{"head_dim": 32, "patch_size": [4, 4], "residual_init": "scaled_by_depth", "one_sided": true, "warmup_steps": 1480}
Rows from block 4 of a small multi-label image tagger, named by matrix and row number. Rows with one number within an expert belong to one neuron, the router's apart. Each number is 128 + 24 x the weight over its row's rms, rounded and kept within 0 to 255. All counts start at 0.
Before each expert's rows are labels from the 100 images, of 14848, where the router gives the expert most weight on average: "responds to" is what is common among them. Only what is clearly more common there than usual is listed. The data: abstract colour fields from 500 small random pattern networks.
# router: router (model.blocks.4.mlp.router.weight, 8x256, trained with AdamW), inputs 0-127
# up: expert up (model.blocks.4.mlp.up, 8x64x256), inputs 0-127
# down: expert down (model.blocks.4.mlp.down, 8x256x64, transposed), outputs 0-127

# expert 4
responds to: smooth; mostly green
router.4 [152 106 120 107 111 130 147 123 184 161 109 132 130 145 114 110 148 144 148 135 125 135 138 154 136  92 131 150 164 111 128  95  76 128 168  95 106 122 167 160 152 159  76 125 113  97 123 202 116 125 126 141 157 128  82 138 104 139 105 146 166 116 156 150 114 130 149 102 107 151 110  91 140 107 125 143 142 149 142 101  96  70 143 125 120 107 130  72 105 134 138 149 130 112 137 119  84 118 160 151 113 122 133 119 128  98 129 103 159 122 146 121 122 153 119 110  79  89 125  97 150  92 138 165 111 141 149 121]
up.0 [136  84 129  78  77 170 130 170 122 123 138 152 113  97 102 103 143  99 146  92 126 126 148  91 106  93 132 110 103 158 134  93 118 136 122 115 103 137 128  82 111 100 135 142 112 123  86 161 141 130 152  99 126 128 152 119 152 131 116 120  85 143 144 161  94 150 125 147 146 133 143 128 111  72 158 122 107 121 157 165 117 119 136 123 141 118 129 120 134  80 105 103 118 118  78 160 153  86 123 149 164  66 159 127 149 137 133 105 165 134 138 156 178  89 119 155 159 109  87 120 173 170 149 110 131 116 118 155]
down.0 [122 188 139 152 151 149 143 132 153 133 139 138 108 162 153 119  98 120  77 129  72 151 147 105 145 176 124 127  96 148  96 119 140 107 159 127 123 129 110 173 151 138 130 148 114 115 150 109 164 101 143 116  95 133 156 116 140 107 138 174 110 116 141 130 145 124 119  90 134 189 153 135 146 106 127  90 119 147 124  92 139 155 135  75 106 100 119 132 115 115  97 110 164 137 135 125 136 144  88  97  95 133 138 120 114 145 105 124 108 106 144 128 127 119 128 107 167 138 146 145 155 146 154  91 184 132 159 157]
up.1 [109 143 136 160  69 140 157 132 128 106 142 147 100 111 131 105 139 168 104 121 137 110 134 160 145 173 137 100 140 185 107 125 150 100  85 127 164  87 121 130 110 123 119 158  84 138 111 132 117 142 124  78 153 105 164 118 116 139 150  93 143 142 142 109 140 116 108 113 127 108 142 147  78 123 154 126 150 132 143 114 168 105 132  93 125 124 121 112 117 156 166 140 157 128  93 128  93 144 106 116 146 124 112 103 168 139 145 118 140 137 114 121 153 138 136 157 135 146 104 141 122 133 148 106 106 130  98 145]
down.1 [ 63 143 138  79 131 120 149 117  85 119 152 100 124  90 123 155 130 120 105  84 129 152 104 125 179 142 114 117 150 138 107 127  92 159 136 153 158 128 146 130 127 126 136  99 110 129 117 196 124 143  92  95 138 122 117 137  83 118 133 116 108 115 158 112 105 136  93 135 166 162 123 100 110 110 163 129 143 144 119 152 120 121 151 154  82 102 164 138 154 149 123 151 105 105  85 113 157 120 135 117 104 147 154 149 145 170 150 138  85 140 156 142 141 115 114 143 113 152 183 127 121 114 151 123 119 104 100 158]
up.2 [109 137 125 101 109 138 130  97 104 102 161 140 124 139 116 148 168 120 140 141 128 143 145 110 116 134 109  93 108 134 118 135 156  73 104 135 115 102 138 105 144  90 162 133 113 106 102 101 140 123 133  99 133 120 123 125 161  96 143 142  90  91 211 200  92 158 123 103 146 156 109 134 138 160 153 115 127 130 155 113 162 187 133 115 121 158 109 142 124 133 102 122 111 144 111 179 134 136 102 113 160 120 104  84 172 152 137  87  88 145 136 128 122 121 110 154 159 128 114 156 122 168 117 105 126 119  85 153]
down.2 [143 139 143 134 157 122 132 152 137 142 129 114 111 149 156  69 133 173 164  99 136 110  95 111 139 123 122 138  98 145 120 105 149 103 120 106 146 131  88 126 101 154 122 165 195 129 108 109 131  94 140 155 107 112 104  93 137 106 104 177 121  98 130 119 131 144 139  98 112 140 147  89 113 134 118 115 105 120 150 180 138  95 130 109  95 114  90 140 178  91  88 129 156 120 159 135 137 132 161  94 145 121 131 136 104 146 128 132 123 130 154 152 132  77 147 112 149 113 148 120 161 145 143  90  86  77 129  92]
up.3 [136 152 136 148 150 159 175  91  98 103  98 147  86 128 128 109 111 166 128 130 101 118 140 120 119 170 127 145 119 129 100 114 115 126 120  94 136 119 139  86 156  92 133 128  99 132 124 126 143 155  73  60 100 132 101 143 181 114 134 122  93 136 151 123 109 140 127 137 155 151 119  98  96 119 127 121 137 105 140 106 147 159 121 115 156 157  86 126 111  95 121 109 129 130 117 139 145 150 168  98 126 121 101 158 135 139 112 171 102 140 116 162 171 138 140 158 114 123 140 115 157 120 105 142 127 180 139 104]
down.3 [120 102 129 124 117 105 152 132 162 137 179 181 112 135 136 133 162 108 138 100 110 124  84  98  94 106  87 107 135 101 118  98 138 142 158 109 118 100 151  64 102 129 121 147 117 137 102  96 145 128 106 138  99 143 118 161 157 141  67 145 101 111 174 155 116 122 113 130 135 137 148 145 126 126 177 135 146 145 104 169 143 122 140 177 119  95 109 132 135 134 134 163  88 138 155 129 107 108 158 131 157 113 124 115 135  94 119 126 168 135 142 172 125 109 139  99 158 151 159 166 150 129 156 108  95 131 116 110]
up.4 [ 85 106 124 122 128 105 150 172 134 123 142 149  96 155 130 128 181 122 122 126 148 125 165 126 128 125 151 133 125 158 139 105 113  86 130 120 126  89 130 160 107 119 123 103 132 139 147 112 124 110  82 107  97 154 118 194 124 109 122 134 132 122 143 138 143 111 121 111 128 135 138  78 139 142 176 133 147 133 152 123 123 145 128 106 142 117 143 130 152 157 109 158 117 103  83 162 106 126 172 153 152 162 138  66 160 164 128 177 114 154 139 111 137 128 148 137 124  98 103 116  99 108 136 106 160 118 129 119]
down.4 [144 111 121  95 142 116 108 138  93 130  87 147 102 118 152 167 147 112 113 104 105 145 165  91 192  97 105 121 136 134 183 146  60 123  97 139 109  90 129  88 131 138 128 115 150 130 144 137 112 166 144 139 123  99 113 103 159 127 117 162 127 119 134 119 101 147 161 157 106 143 134 110 142  91 145 166 168  99 119 125 158 122 135 147  88  72 150 118 119 151 108 118 121 148 158 165 154 102 174 182 164 115 177 139 110 104  88 125 118 152 114 120  95 114 124 106 102  94 148  93 110 149 131 126 138 137 144 136]
up.5 [137 134 114 209 138 128 163  96  92  97 107 160  90 145 133 109 164 107 136 101 131 129 107  86  89 123 135 163 128 160 138 143 129 129  98 118 176 120  84 126 139 137 109 120 127 116 139 119 142 108  99  88 124 131 118 123 144 143 115 130 123 119 122  66 103 126 144 109 134 138 120 130 129 127 143 134 183 178 121 125 109 116 157 105 129 175  84 127  97 174 144 123 136 111 131 102 122 107 130  95 120 143 112 136 144 165 164 128 139 163 105  85 128 123 155 135 112 154  94  92 158 111 152 111  90 142 100 124]
down.5 [144 153 120 110 118 110 163 144 142 114 155 145 142 121 123 172 165 147 127 121  73 105  86 124 189  89 123 125 124 130 158 144 163  95  82 137 158 133  86 164 137 113 139  87 153 123  82 102 128 162  91  85 108 139 126 155 156 118 100 148 143 103 108 141 102 138 106 126  84 155 157 113  78 122  99 129 187 132 141 144 149 122 145 153  90 148 110  87 139 159 135 147 129 139 126 166 135 129 148 172 167  58  95 140  98 113 169 142 104 122 152 113 129 115 107 114 102  85 149 146 113 124 127  83 109 103  85 138]

# expert 0
responds to: mostly red
router.0 [128 137 149 163 141 158 158 129 115 140 137  58 146  65 114  76 119 121 111 129 129 145 100 133 125 141 177 144 155 124 138 112 130 159 127 156 107 128  77 153 124  98 112 154 168 127 162 140 131 107 153 142 112 170 128 118 107 150 112 112 111 132 158 110 168 138 136 139 100 161 129 154 117 117 130 125 138 132  99 187 103 143 116 162 119  99 130 124  81 116  84 142 183 121 152  89 138  94  89 145  78 104  97 138 127 104 106 138 126 102 126 153 132 118 182 100 117  96 138 167 175 133 113 136 126 164 141 129]
up.0 [144  92 131 140  95 108 151 119 185 121 138  54  89 134 165 136 121 142 138 126 133 108 105 115 153 151 114 131  79 126  93 155 138 141 101 101 123 124 136 116 126  87 156 141 111  83 130 120 127 136 112 130  77 176 105 126 137 118 161 167 126 179 111 138 135 144 128 143 149  94 106 110 114 100 104 116 179  94 173 135 142 139 116 141 145 155 139 121 107 118 132 100  55 131 139  93 170 119 151 114 148 117 108 125 131 104 160  93 148 159 113  92 126 100 152 104 104 158 107 119 128 124 140 124 134 131 114 153]
down.0 [107 101 136 135 138 134 119 105  93 117 142 138 144  78 151 114 122 104 144 166 113 149 130 106 189 132 135 102 137 119 122 114 150 131 121 118 103 111 164 132 102 132  95 152 117 105 128  88  85 136 141 119 121  87 153  85 124 123 133 108 155 133 140 138 123 119  72 173 130 128 108 159 133 113 104 168 129  61 139  98 188 107 119  99 131 152 120 149 127 126 118 142 153 138 110 132 114 153  88 147 143  81  97 171 118 125 102 124 130 113  98  97  94  91 123 142 151 144 144 161 146 150 175 134 135  89 158  92]
up.1 [117 103 149 118 113 104 128 125 172 126 136  95 100 146 135 129 163 110 132 109 114 131 131  77 155 132 116  89 114 172 144 129  88  90 149 102  93 106 145 104 102 149 113 141  96 131 118 150 111 130 124 137 120  98 151 134 160 148 133 118 127 149 165 136 135 183 141 129  90 121 128 126 113 150  98 106 145 120 130  86 159 156 149 130 162 131 133 124 137 134 101 130 126 110 108 133 131 155 145 135 153 140 127 124 153 104 145 123 142 153 125 139 140  93  87 109 128 113 104 127 100 197 116 136 139 149 103 147]
down.1 [135 119 134 133 148 141 125 147 138 127 126 148 127 115 109 137 137 110 154 120 120 139 169 137  98 137  99 111 104 152 126 109 149 117 126 106 110 131 158 109 134 127 161 104 111 137 134 124 178 154 108 106 138 126 114 148 158 113 123 189 115  86  92 175 115 153  91  82 129 114 139 131  92 163 121 122 151 131 140 129 145 169 107  98 127 180 101 143 103 153 137 101 129 150 116 129 105  66 124  94 139 110 116  94 149 123 124 141  96 157 137  84 143 114 135 149 148 130  78 112 143 175  91 150 157 143 101 167]
up.2 [123 119  78 103 112 109 130 154 139 154  98 184 113  74 160 148 142 114 112 127 117 106 128 138 125 185 127 109 137 113 136 118 125 134 118 150  87 107 146  70 167 128 107 169 130  97 160 158 167 146 166  64 129 130 142 130 139 142 124 118 129 120 112 139 110 175 160 128 102 124  99 165 102 120 123 140 123 186 159 101 143 143 127 196 143 145  90 151 159 107 104 110 125 158 162 142  83  79  84 137 107  91 151 117 143 114 125 112  93 135  88 146 109 154 142 155 104  95  88 132 185 149 150 114 142 154 127 103]
down.2 [109 141 150 134 143 105 143  78 103 109  91 117 100  84 137 147 135 116  85  74 126 147  85 112 125 130 106 137  92  86  66 125 118  94 156 143 138  92 124 120 152 128 112 104 192 106 155  83 111 128 169 123  86 158 116  88 127 162 125 114 148 125 118 132 127 108  99 112 124 162 118 170 176  88 147 136 109 146 113 112 168 124 132 139 125 164 103 149 133 120 113 131 146 137 129 152 186 135  95  87 120 126 143 115 115 141  94 146 115 150 113 124 136 142 129 107 158  84 146 158 100 130 153 164 179 127 106 161]
up.3 [ 88  90 124 126 122 107 213 142 135 110 188 146 109 178 157 137 165 137 120  96 118  98 159  93 136 129 135  99 145 147 125 138 126 125 116 132 141 124 146 138 133 113 118 119 123 165  84 120 180 124 146  94 120 158 132 128 132 127 139 132 130 134 129 148 107 129 129 125 155 107 126 129 125 117 125 142 144  99 178  65 163 138 142 143 107 146 116 149 114 108 115  94  77 141 157 170 152 144 110 144 157  98 107 127 137 121 109 157  96 123 135 150 143 132 112 153 112 164 125 136  60 119 140  87 123 124 109 120]
down.3 [ 86 142 165 136 116 133  92 134 112 122  93 111 118 121 162  99  92 147 124 152 137 120 140 163 133 137 136 134 143 147 106 173 134 107 126 144 137 153 146 137 147 150 175 131 118 137 171 118 121 190 136 136  93  71 127 117 103 126 119 137 125 178 145 120 133 169 119 114 125 105 153 105 154 113 129 117 128 103 129 101 115 170 167 158 115 158 116 108 122 166 120 170 171 100 120 113 118 131  90 133  92 134  89 146 146 168 134 160 127 121 144  86 136 134 120 156 160 128 108 134 132 115 108  98 175 121 130 142]
up.4 [146 118 116 166 161 136 162  91 159  97 161  87  98 141 148 138 114 166 113 114 165 144  72  93 120 105 112 160 105 147 152 135 167 133 148 135 171  92  98 102 152 126 119 131 124 119 124 114 121 129 111 127 100 103 131 150 136  83 140 164 132 125 124 121 161 102 158 123 121 177 120  92 129 163 116 138 116 120 108 146 125 152 108 124 125 158  88 150 144 159 140 136 185 167 126 111 142 172 117 105 100 164 123 146 134 118 113 164 119 153  83 118 129  80 135  93 119 109 104 147 157 165 114 159  85 130 116 119]
down.4 [108 131 129 135 130 122  50 128 133 129  51 150 125 108 152 158 104 142 140 119 104 119 154 129 143 155 150 121 121 137 186 159 176 118  80 114 130 127 135 126 173 110 142 141 137 129 135 138 108 161 147  87 131  97  99 184 145 121 137 172 143 160 132 104 123 119 122 152  91  93 156 147 113 126 126 126 171 116 151 132 147 155 152 127 129 161 106  89 103 133 117 143  78 117 139 130 146 157 153 120 144 100 117 152 140 169 110 129  88  99 113  73 130 122 117 169  93 144 101 147  80 130 110 114 109 138  98 113]
up.5 [127 112 129 112 128 143 131 142 137  99 148 125  87 153 121 141 169 175 144  74 145  97 145 129 150 146 117 142 102 156 115 148 135 103 116 100 112 104 163 143  91 110  75 124 121 168 106 123 122 145 107  95 112 118  71 119 121 142 153 156 170 114 125 194 114 148  95  88 145 111 105  79 118 129 163 199 122 117 134  96 120  80 105 164 116 152 127 143 148 114 132  99 148 186 113 159 149  91 123 104 115 140 124 129 142 129 122 131  97 151 109 148 157 158 118 138 142  98  95 126 138 131 117 164 125 114 130 137]
down.5 [126 102 118 114 111 154  94  93 146 126 142 155 103  91 120 103 138 125 101  69 125 110 153 133 126 111 146 113 145 145 132 111 116 164 135  88 122 124 124 117 136 105 109 105 140 114 184  96 122 137 147 145 144 144 120 130 113 134  84 105  88 111 156 121 107 132 135 114 117 168 156  80 172 105 136 115 145 124 133 136 137 123 130  98  87 100 120 109 134 135 156 133 164 134 117 145 124 124 144 154 145 109 136 148  81 151 107 117 121 160 131 110 174 136 146 166 131 175  95 139 150 152 138 144 171 172 127 114]

# expert 5
responds to: mostly green; dark
router.5 [102 128 146  96 149  86  95 126 120 144 145 129 162 122 129 111  90  99 125 164 122 140 124 144 116 106 175 122 122 123 106 126  97 123 152 149 111 132 102 112 130 107  98 134 143 115 108 133 121 145 154 118 113 111 141 127  75 133 141 128  90 142 104 111 176  87  83 132 128 126  96  94 138 144  70 153 112 118  90 158 100 126 164 107  96 117 135  99 111  90 109 157 135 116 128 105 102 148 124 141 120 113 136 105  78 127 117 133 121  97 150 128 166 141 139 133 134 126 172 106 150 104 123 142 110 123 128 139]
up.12 [125  91 154  87 141 101 115 135 138 115 195 188  95 141 109 130 183 201  90 139 147 141  87 158 107 110 128 117 141 151 139 171 121 109 130  93 115 124 126 116 143 138 119 132 119 149 159 132 128 131 140  92 135 135 143 132 110 131 127 139 133 152 139 165 145 134 147  89 134 192 114 124 149 107 137 156 117 135 127 149  91 142 129 118 118 125 112 133 126 133 138  99 131 144 137 164  98 121 125 144 169 177 104  86 190 138 121 125 155 170 137 177 134 165 113 138 144  96  98 136 130 152 127 107 103 161 124 127]
down.12 [145 122  70 104 106 129 141 175 122 109 143 147 125 105 116 150 130 129 152 144 148 163 136  58 115 111 183 146 125 104 124 112 110 181 133 113 174 117 133 109 135 128 145  73 106 172 149 107 151 133 118  88 125 101 157 146 120 138 129 133 181 129 117 124 143 150 106 158 132 149 178 124 159  98 115 146 170 156 148  72 112 158 110 113 136 151 127 100 137 131 135 137 136 109 123 136 101 140 173 140 128 133 133 113 145 153 141 123 132 148 115 122 163 111 131 153 177 145 140  82 168 151 155 147 102 150 103 120]
up.13 [102 127 147  91 147 119 117 152 108 133 110 129 125  90  93  87 130 151 154  86  88  87 134 123 115 116 126 107 116 137 101 137 118 146 124 121 131 103 163  86  97 135 132 158 134  71 120 124 162 163 141 123 144 108 163 116  72 113 121 128 136 172 122 177 163 139 162 142 152 137  84 101 115 116 138 103 106 144 119 117 107 167 147 150  75  98  59  88 134  93 127 123 139 111 138 128 122 113 143 190 176 125 152 127 176 115 165 132 123 133 159 151 146 132  96 138 127 112 160 141 140 108 109 129  89 146 126 128]
down.13 [137 141 133 166  99 140  83 102 114 143  99 113 152 139 124 132 115  99 158 103 139  86  68 151 109  97 140 136 135 112 169 115 107 128 133 137 132  60 117 140 126 162 147 150 155 136 150  99  63 116 124 159 160 132 129  97 160 161 120 124 174 145 140 137 131 113  87 131 146 165  94 116 132 144 140 115 149  96 129 160 111 123 171 143  95 113 139 126 108 138 121 190 167 119 113 109 131 105 112 159 138 145 117 105 131 124 116 184 104  98 123 104 117 113 109 156 107 123 140 141 105 106 141 114 121  79 120 136]
up.14 [ 99 142 136 106 167 121 159 150 125 107 177 102 121 153 152 139 125 149 171 146 141 138  99 130 143 147 122 116 131 135  87 147  91  88 171 126 132  91 128 101 173 138 119 178 125 138 134 114 137 160 134 122 112 141 116  96 143 139 165 128  74 128 156 145 171 184 142 146 141 158 123 139 162  94 117 128 126 109 126 113 157 132 109 146 141 128 119 116 138 146 130 123 115 101 133 139 112 139  84 167 132 168 157 139 149 110  92 132 116 151 161 133 162 146 143 111 147 176 122 133 137 129  84 107 138 105 119 131]
down.14 [ 83 159 134 160 165 149 149 115 112 112 163 100 113 125 112 108 131 142 128 105 127 127 136 154  91 152 131  87 113 144 128 147  89 114 135 149 156 155 117 147 135 138 129 122 103 121 117 154 121 140 174 138 135 141 164 134  83 165 100 148 129 150 136 135 135  90 132 104 159 106  81 133 141 133 151 102  84  77  99 141 119 135 149 195 109 103 121 147  98  67  60 124 170  91 154 126 141 135 103 141 115 132 120 111 167 122 108 148  90 133 137 162 113 140 149 107 141 131 142 159  94 122  81  98 154 128 127 199]
up.15 [148 112 134 169 145 120  85 121 143 114 142 154 133 142 123 113 123 108 155 116 126 133 114  84 108 142 112 164  94 135 125 122 121 119 137  81 118  84 100  88 115 116 167 126 118 115 156 132 154  98  87 147 150 130 127 157 166 119 141 153 144 135 141 127 142 120 146 110  97 141 142 149 140 181 149 108 161 125 150 155  95 125 119 130 163 131 167 110 150 174 127 113  94 120 106 103 143 178 107 133  86 153 149 144  90 131 155 126 167 150 160 137 151  99 121 168 161 138 119  92 180  97 114 113 126 170 101 123]
down.15 [126 120 108 132  88 143 103 141 103 124  56 112 147  85 145 141 150 126  94 144 127 114 147 154 149 145 155 132 127 114 102 138 117 122 107 115 111  95 140 119  92 144 135 138 159 148 112 137 131 131 127 117 110  98  85  95 115 173 186 114 141 110 176 107 165 103 143 161  97  87 155  99 129 128 133 121  93 151 129 119 124 159 102 112 131 161 104 110  99 152 110 115 115 126 141 162 112 118 162 149  97 118 119 132 132 116 126 131 132  99 108 139 125 112  80 170  75 118 136 148 119 122 156  85  69 153 139 116]
up.16 [128 127 124 117  69 131 127  98 134  91 137 126  71 173 137 103 127 161 122 110 181 114 137 131 131 118 156 144 109 162 153 126 159 125 122  88 116 119 128 106 109 139 152 102  86 165 106 136 132 117 115 142  80  99 137 116 166  99 122 151 147 136 153 140 121 137 118 113 147 121 163 128 125  74 156 110 130 148 120 146 141 110  90 196 157 137 115 149 107 169 162 106 105 117 134 175 154 115 132 117 148 122 143 122 147 117 141 172 112 170  94  87 160 116 136 135 114 119 124 107 122 157 106  88 139 110 139 140]
down.16 [159 148 143 112  90 141 117 111 114 116  92 146 128 120 134  46 130 127 163 101 137  97 160 166 122 105 165 152 142 108 105 177 125 160 145  99 125 141 168 176 149 125 161 131 126 166 132 162 115 128 119  85  94 109  93 162 130 140 140 147 151 165  95 134 154 105 132 122 114 116 134  89 134 134 128 110 119 166 140  68 130 119 188 120 151 147 111 135 116 141 130 127 112 123 112 106 120 110 120 152 102 141 130 126 139 177 134 117 130 108  87  89 118 104  63 163 122 113 117 130 130 112 150 105 159 135 108 107]
up.17 [114 105 107 126 127 135 156  94 171  99 139 147  70 140 171 146  96 156 130 154 117 102 138 139 115 132 124 156 100 165 148 138 130 131 150  86 144 108 116 115 145  90 129 132 112 142 145 160 173 140 134  97 125 128  98 141 139 122 152 192 159 120 183 112 123 142 123 168 143 115 141 111  98 100 146 136 122 152 146 104 143 161 138 108 147 147 112 105 117 115  91  99 153 157  85 108 133 124  92 124 133 124 146 151 177  89 124 112 136 146 107 119 138 122  97 136 119 111  92 129 145 192 107 128  74 136  71 114]
down.17 [119 131 127  78  74 102 127 112 116 125 114 162  98  84 149 106 162 132 105 110  97 125  95 180  98 157 155 107 125 129 136 132 114 125 137 110 169 118  86 103 141 127 136 100 126 118 119 107 189 104  82 145 134 112 148 135 115 132 147 126 104 101 167 126 131 119 150 141 139 144 177 177  98 105 124  99 121 126  80 130 108 130 139 163 157 113  93 114 173 148  83 133 147 136 111 150 155  86  94 141 113 120 118 157 145 115 118 125 125 127 128 135 182 127 146 167 109 132 124 123 121 143 139  92  45 110 101 167]

# expert 7
responds to: mostly red; bright
router.7 [143 130 140 108 118 124  97 120 149 137 164 126 155 159  88 170 161 132 128 130 143 154 171 153 129  98 104 131 180 126 167 121 158 108 120 130 112 131 107 116 119 175 121 138 130 115 131 176 123 146 115 128 129 136 115 122 114 117 135 135 154 137 116 150 107 144 108 141 171  92 106 142 134 146 149 119 147 101 176 132 125 104 170 144 122 115 113 125 133 177 141 167 129 150 134 143 133 129 146 110 147 117  97  87 140 171 147 142 106 113 147 138 102 128 160 116 139  60  94 153 100 127 127 158 162 129 190 130]
up.12 [ 83  93 139 121 112 104 106 117 128 122 126 151 131 136 134  84 110 152  82 114 141 116 135 148 120 127 134 145 164 135 136 148 144 112 118  99 126 127 148 136 148 144 160 128 142 149 161 125 140 148 115 102 128 157  84 105 109 102 120 143 120 146 168 159 136 102  98 153 124 157 114 129 118 176 145 108 123 139 154  97 124 142 136 102 156 143  80  91 126 148 136 118 150 174 117 116  99 139 139 158 100 105 134 149  94 107 133 109 155 138  95 128 162 137  69 130  96  84 111 135 138 177 115 127 118 121 134 111]
down.12 [158 113  84  94 163  86 153 146  91 132  99 104 142 110 143 116  87 129 112 126 118  96 107 132 146 118 115 115 107  66 103 103 125 114 133 140 161 103 106 140  97 113 141  98 156 160 130 141  89 147 166 117 145 145 128  82  98 103 124 103 153 106 132 134 151 154 112 133 126 118 157 100 159  68 153 147  95  83 117 129  99 107 132 118 109  98 132  80 149 142 128 173 141 173 120 136 141 120 149 176 131 130 121 140 117 143 136 139 126 106 145 165 151 163 120 118 112 148 120 106 176 112 119 128 117  95 132  88]
up.13 [ 89 104 165 134 159  95 110 123 122 101 126 153 101  88 134 113 140 176 169  94  99 118 123 121  96 113 115 144 115 125 163 161  95 122 125 119 146 151 112 110 168 152  65 222  88 130  91 114 113 152 166  94 108 127  98 130 161 140 124 161 150 111 105 170  96 143 140 125 147 141 111 145  95 114 126 159 101 156 140 134  94 167 150 132 164 159 123  75 111 103  80 111 122 149 130 133 114  78 124 132 129  91 157 147 144 159 162 151 133 146 121 119 143 146 123 151 124 130 114 146 153 128 136 111 124 135 137 158]
down.13 [ 85  94 113 139 105 118 134 133 146 119 102  96 109 105 136 115 124 101 180 132  98 124 120 111 108 134 156 146 116 140 121 139 132 118 111 109 109  85 105 177  63 140 170 104 154 144 133 141 129 143 148 163 138 110 119 148 143  79 152 140 110 108 144  85 164 109 139 122 133  99 141 129 148 118 160  89 121 104 113 118 129  98  84 116 107 101 184 112 122 105  96 170 132 123 142  99 116 138 151 105  83  68 149 104 144 128 118 108 124  93 168 113 120  89 111 141 126  77 151 128 154 142 140 147 123 140 115 109]
up.14 [ 89  86 123 166 143 124 141 171 112 115 134 109 118 150 106 145 120 129 118 129 175 116 126 142 153 108  98 121 110  86 116 138 173 153 166 117 102 130 146 107 129 122 141 163  93 154 117  73  92  94 153  91 100 128 112  91 147 130 142 153 155 127 138 167 177 108 115 161 164 131 134 124 148 126 139 129  83 113  84 137  84 134  95 117 175 154 155 122 134 160  98 104 141 138 107  85  98 103 141 164 124 138 127  98 123 119 163 134 128 132 127 138 139 150 113 112 137 100 134 146 151 159  85 117 103 123 122 167]
down.14 [119 132 113 155 128 153 112 139 116 109 172 116 133 102 127 125 115 107  92  90 128 139 138 105 129 145  95 142 122 154 105  73 116 124 141 102 148 127 160 142 146 125 146 122  97 153 142 113 162  84 119 118 125 112 136 108 136 105 107 121 163  89  83 152 172 150 118 119 137  71 113 137 165  89 137 158 162 142 120 106 138 124 117 117 160 102 129 142 129 170 130 117 154 131 151 129 149  99 114 102 181 118 122 120 151  80 142 104 140 178 132 122 146 114  93  95 174 119 115 117 107 105 165 153 140 145 110 117]
up.15 [142 157 156 142 120 142 114 146  61  99 129 126 112 149 134 160 140 151 134  87 170 116 139 143 125 145 147 146 124 171 111 100 126  54 151  89 181 119  87 145 166 117 123 120 132 148 118 109 113 159  57 112 103  98 143 132 153 129 139 179 113 148 177 144 127 129 126 123 111 110 106 105 117 145 160 152 126 140 116 104 116 146 157 135 154 137 138 110 132 146 118 101 155  99  95 107 153 143 139 116 118 147  47 135 111 118 136 153 125 167 129 171 163 110 115 122  92 120 143 123 129 174 164 110 103 140  99 130]
down.15 [189 162 150 163 109 165 106 115 126 142 119 108 162 122 119  93 145 174 120 184 134 138 122 144 111 113 114 108 140 124 147 126  92 135 109 159 162 143 132 149 126 101 162 126  95 146 103 130 149 140 127 153 112 175 163 108  98 131 150 114 148 131 127 149 122 113 120 105 108 134  95 126 143 142 111 145 125 158 119 130 140 128 131 119  97 156  93 191 117 128 105 133 150  89 139 150 116 174 151 128 100 178 133 128 142 143 128 132 140 110 185  94 130 164 132 109 148 116 124 149 119 159 144 109 142 126 135 134]
up.16 [129 121 131 108  90 112  94 157 152  97 124 146 102 134 152 107  93 130 149 110 156  97 148 124  99 115 146 108  90 150  79 126 124 117 105 117 125 119  99  84 114 122 147 154  98 144 137 141 128 148 138 132 126 165 134 121 181 122 127 150 116 176 157 178 112 139 153 146 203 133 120 118  98 117 177 147 152 115 157 120 115 167 167 124 148 148 129 107  99 137 143 115  72 117 142 153 145  93 135 142 159 140  79 113 137 117 154 123  99 144 124 138 143 129 147 135 113 154  83  76 142 137 145 123 144  98  70 156]
down.16 [140 164 117  87 131 106 137 113 148  69 133 111  90 114 183 139 111 129 176 130 168 160  81  59 111 103 140 148  81 115 131 154 111 127 133 153 148 130 126 123 100 150  86 125 140  95 112 141 143 127 136 138 159 124 142 165 161 111 161 170 128 162 147 117 125  94 128 142 128 170 154 132 148 137 149 105 140 107 125 154 116 147 106 103  88 100 158 122 105  94 131 104 145 134  97 111 144 160 185 131 120  64 148 133 107 158 113 138 159 121 103 113 112  90 172 158 144 177 140 140 130 151 137 153 114 132 128 108]
up.17 [ 95 132 138  87 138 154 129 121 152 102 128 148  93 142 134  86 126 122  99 122 100 109 155 108 126 129 124 150 117 160  69 113 113 128 106 103 130  97 138 138 120  87 138  97 147 152 114 126 158 105 144 146 122 133 120 132 146  92 123 119  85  89 189 136 103 145 125 102 141 168 135  98  77 143 119 101 119 107 168 107  94 153 146 116 137 108 124 132  98 156 151 114  98  74 150 135 151 105 153  94 112 162 146 132  86 136 125 113 136 150 114 146 154 139 143 148 115 149 115  88 124 144 153  93  93 126  93 128]
down.17 [136  97 101 129 108 139 112 141 136 106 160 134 158 154 118 121 119  85 108  97 148 125 141 166 123 142 153 116 144 143 177 129 124 131  53 102  70 120 119 111 108 180 127 116 100 198 145 136 156 135 146 115 116 141 144 175 162 120 120 145 113 117 102 114 151 136 132 170  55 135 117 162  96 125 146 160 120 134 144 134 143 116 105 110 141 108 129  96 153 131 112 113 169 193 127 118 116 114 136 146 107 132 137 118 167 119 130 120 139 147  92  93  98 120 126 127  99 126  85  72 135 124  83 102  89 134 129 121]